{
  "model": "masked image model",
  "train_examples": 90422,
  "horizontal_flip": false,
  "activation": "relu",
  "expert_mlp_ratio": 2,
  "experts_per_token": 2,
  "width": 192,
  "weight_decay": 0.05
}
Rows from block 8 of a small masked image model, named by matrix and row number. Rows with one number belong to one neuron. Each number is 128 + 32 x the weight over its row's rms, rounded and kept within 0 to 255. All counts start at 0.
After each neuron's rows are labels from the 100 images, of 14976, where the neuron reaches its highest value: "strongest on" is what is common among them. Only what is clearly more common there than usual is listed. The data: larger renderings of crowded toy scenes. In brackets: how many of the 100.
# fc1: MLP up (model.blocks.8.mlp.fc1.weight, 768x192), inputs 0-63
# fc2: MLP down (model.blocks.8.mlp.fc2.weight, 192x768, transposed), outputs 0-63

fc1.283 [131  88 200 140 190 195 132 138 155 106 112 168 127  36  21 143 201 126 109 157 143 118 112 134 162 116  90  95  95 121 111 137 135 148 126 148 109 119 121 170 137 175 132 104 118 122 127 124 105 118 154  95 114 136 143  72  95 142 109  97 105 156  67 188]
fc2.283 [ 86 118  76  90 104  30 138 122  61 112 130 127 118 102  59 126 151 124 115 133 152 108 159 111 125 105 118 205  77 131 132 124 183 126 137 156  74  74 114 158 166 111 115 112  83 107 135 133 105 134 153 191 153  98  72  65 132 142 156  76 114 143 117 144]
strongest on: light from behind the scene (51)

fc1.232 [ 80 192 141  44 102  53  94  76 154 112  96 110 121 169 102 146  66  88 146 141 140 139 104  87 110 170 161 110 130 139 205 146  92 168  96  74 124 138 138 109 185 104 129 109 128 130  82 186 117 111 134 170 130  58 185 141 115 119 104 120 125  84 119  90]
fc2.232 [151 108  58 161  94  82 128 109 100 138 115 138 130 109 121 117 115  93  92 111 163 117 117 143  99 121 126 138  71 139 113 120 101  90 121 147 102 171 106 114 130 166 153  49 169 109 133 111 191 120 120 153 125 123 174 169 134 115 100  84 110 120 129 132]
strongest on: red object (63); house (30); its colour: red (27)

fc1.21 [162  91  81 151 145 174 118 180 104 139 134 150 109 179 118 144 148  73 114 144 132 121 113 155 156 200 106 148 120 109  97 116 113 138 135  95 149 144 111 106 124  77 153 155  52 176 152  92 103  95  48  77 150 116 106 135 204 137 123  92 123  59  91 134]
fc2.21 [117 105 136 189 113 122 123 153 151 192  72 120 137 161 203 141 143 124 115 133 134 106  92 137 110 143 189 107 143 195 179  98 143 114 137 114 253  97 206 144 115 171 149 146 148 108 137  45 149 107 152 172  81 157  80 157 153 113  61 135 130 135 101 124]
strongest on: light from behind the scene (60)

fc1.636 [127 117 176 180 183  46 161 123 127 167 128 138 121  89  94 208 158 145  69 156 122 128  82 115 149  98 123 141  72  76 135 117 153 186 146 142  89 145 181  55 216 155 123 108 167  77 125 121 154 148 119 130 140 181  93 139 176 131 217 172 125 119  98 168]
fc2.636 [164 164  44 134 144 109 128 138 177 200 108 100 133 161  82 147 127 130 121 129 141 113 121 104 111 125  42 166 181  33 102  85 132 125 147 121 117  75 150 131 186  91 149  92 105 157 132 169 123 128 116 128 127 164 104 115 122 125 124 154 122 122 145 129]
strongest on: count: six (40)

fc1.202 [144 117 115 156 101 163 167 132 100 125 131 139 118  93 183 178 213 144 170 151  99 123 103 177 124 142  99 205 109  98 162 135 134 145 144 115 160  58 145  86 167 149 117 117  96  87 133 130 183 133 172  90 135 137 154  62 144  80 139 164 122  81  78 113]
fc2.202 [194 121  88  83  84 180 147 104 135 100 123 125 112 113 175 130  92 129 102  78 108 130 135 173 126 128  84  86 151 134 128 118  76 144 141 129  99 107 157  59 122 164 147 138 153 204 109 128 169 122  96 120 152 165 134 120 122 124  68 165 134 134 130  76]
strongest on: light from behind the scene (72)

fc1.130 [122 141 118  94 133 179 121 134 110 110 131 111 125 156 139 149 144 115 110  98 183 132 109 148 126 153 161 139  67 101 115 160  95 135 110  74 140 128 165  72 192 129 140 100 125 132 102 105 148 112  70 160 140 193  89  91 125 127 139 217 119 151 173 132]
fc2.130 [138 207 133 152 124 151 140 145 154 147 156 145 122 132 170 101 103 144 117 100 156 130 152 112 117  71  95 169  25 140 197 128 145 141 112 146 108 127  77   0 164  89 107 122  86 125 138 126  50 128  79  92 118 159 176 134  89 124 161 206 114 138 127 103]
strongest on: yellow object (73); its colour: yellow (34)

fc1.2 [152 103 106 164 100 167 103 104 147 194 126 150 118  46  83 118 101  99 122 193 142 133 137 122 131  85 173  98 112 120 117 116 121 132 154 180 184 181  73 180 186  29 131 153 102 108 120 122 110 104  79 188 128  90 111 148 166 135 199 127 144 153 160  79]
fc2.2 [134 156 212 127 143 135 127 115 151 107 141 114 160 134  72 134 114 136 133 139 142 151 149 118 118 121 186  96 117  77 132 146 122 116 114 119 119 166 155 108 142 197 131  89 160 106 136 138 145 180  68  79 140  96 224 124 167 127  90 141 133 115 122 119]
strongest on: count: six (44)

fc1.549 [171 150 114 117 111 158 116 112 143 173 134  94 129 122 109  93  92  46 169 100  51 114 116  72  87 160 123 137 150 186 120 139 122  88 130  94  96 158  31 153 185  92 134 149 137 160 141  90 114 110  99 131 136 105 157 165 152 157 149 173 135 147 155 149]
fc2.549 [107 158 149 138 117  97 125 130 137 197 141  98 181 230 218 181 150 144 116 132 107 165 150 116 132 151 127 146 181  68 108 164 162 141 140  94  69 141 127 109 122 111 123 177 154 164 137 143  79 203  78 115 175 161 107 123 110 134 138 151 108 162 125 133]
strongest on: count: six (53); house (32)

fc1.521 [136  87 140 123 146 130 127 119 152 172 119 120 131 191 113 189  99 146 151 110 177 129 116 125 160 145 197  75 147  82 134 115 177 160 143 158 113 135 155  92 124 121 147 147 126 117 150 158 169  93  46 101 126 218 109  82  69 126  96 141 124 134 113  96]
fc2.521 [231 108  97 123  98 117 124 102 142  74 118 137 141 138 202 133  97 123  97  82 127 131 140 152 117 132 113 160 176 181  97 138 146 137 161 121 148 159 109 146  87  54 160 184 116  83 124 118 211 165  89  54 154 167 138 139 119 137 103 130 128 119 116 117]
strongest on: light from behind the scene (61); count: six (55)

fc1.143 [108 122 172  50 144 125 127 180 154 122 146  64 134 173 120 142 151 155 119  85 186 131 118 133 144 138 142 125   2 131 174 137 142 114  96  88 159 107 174  75 210 126 141 109 151  87 135 105 186 131 130 126 140 151 124 109 146 144 151 178 108 120  97 184]
fc2.143 [116 148 123 144 182 129 125 122 138 128 143 132 129 164 112  58 130  96 114 125 150 122 142 117 121  77 145 135  42 121 171  86 143 113 125 164 143 132  66  87  57 111  86  74 119  51 141 132  66 120 129 144 107 108 232 127 105 120 191 132 103 141 108 129]
strongest on: yellow object (59); light from behind the camera (51)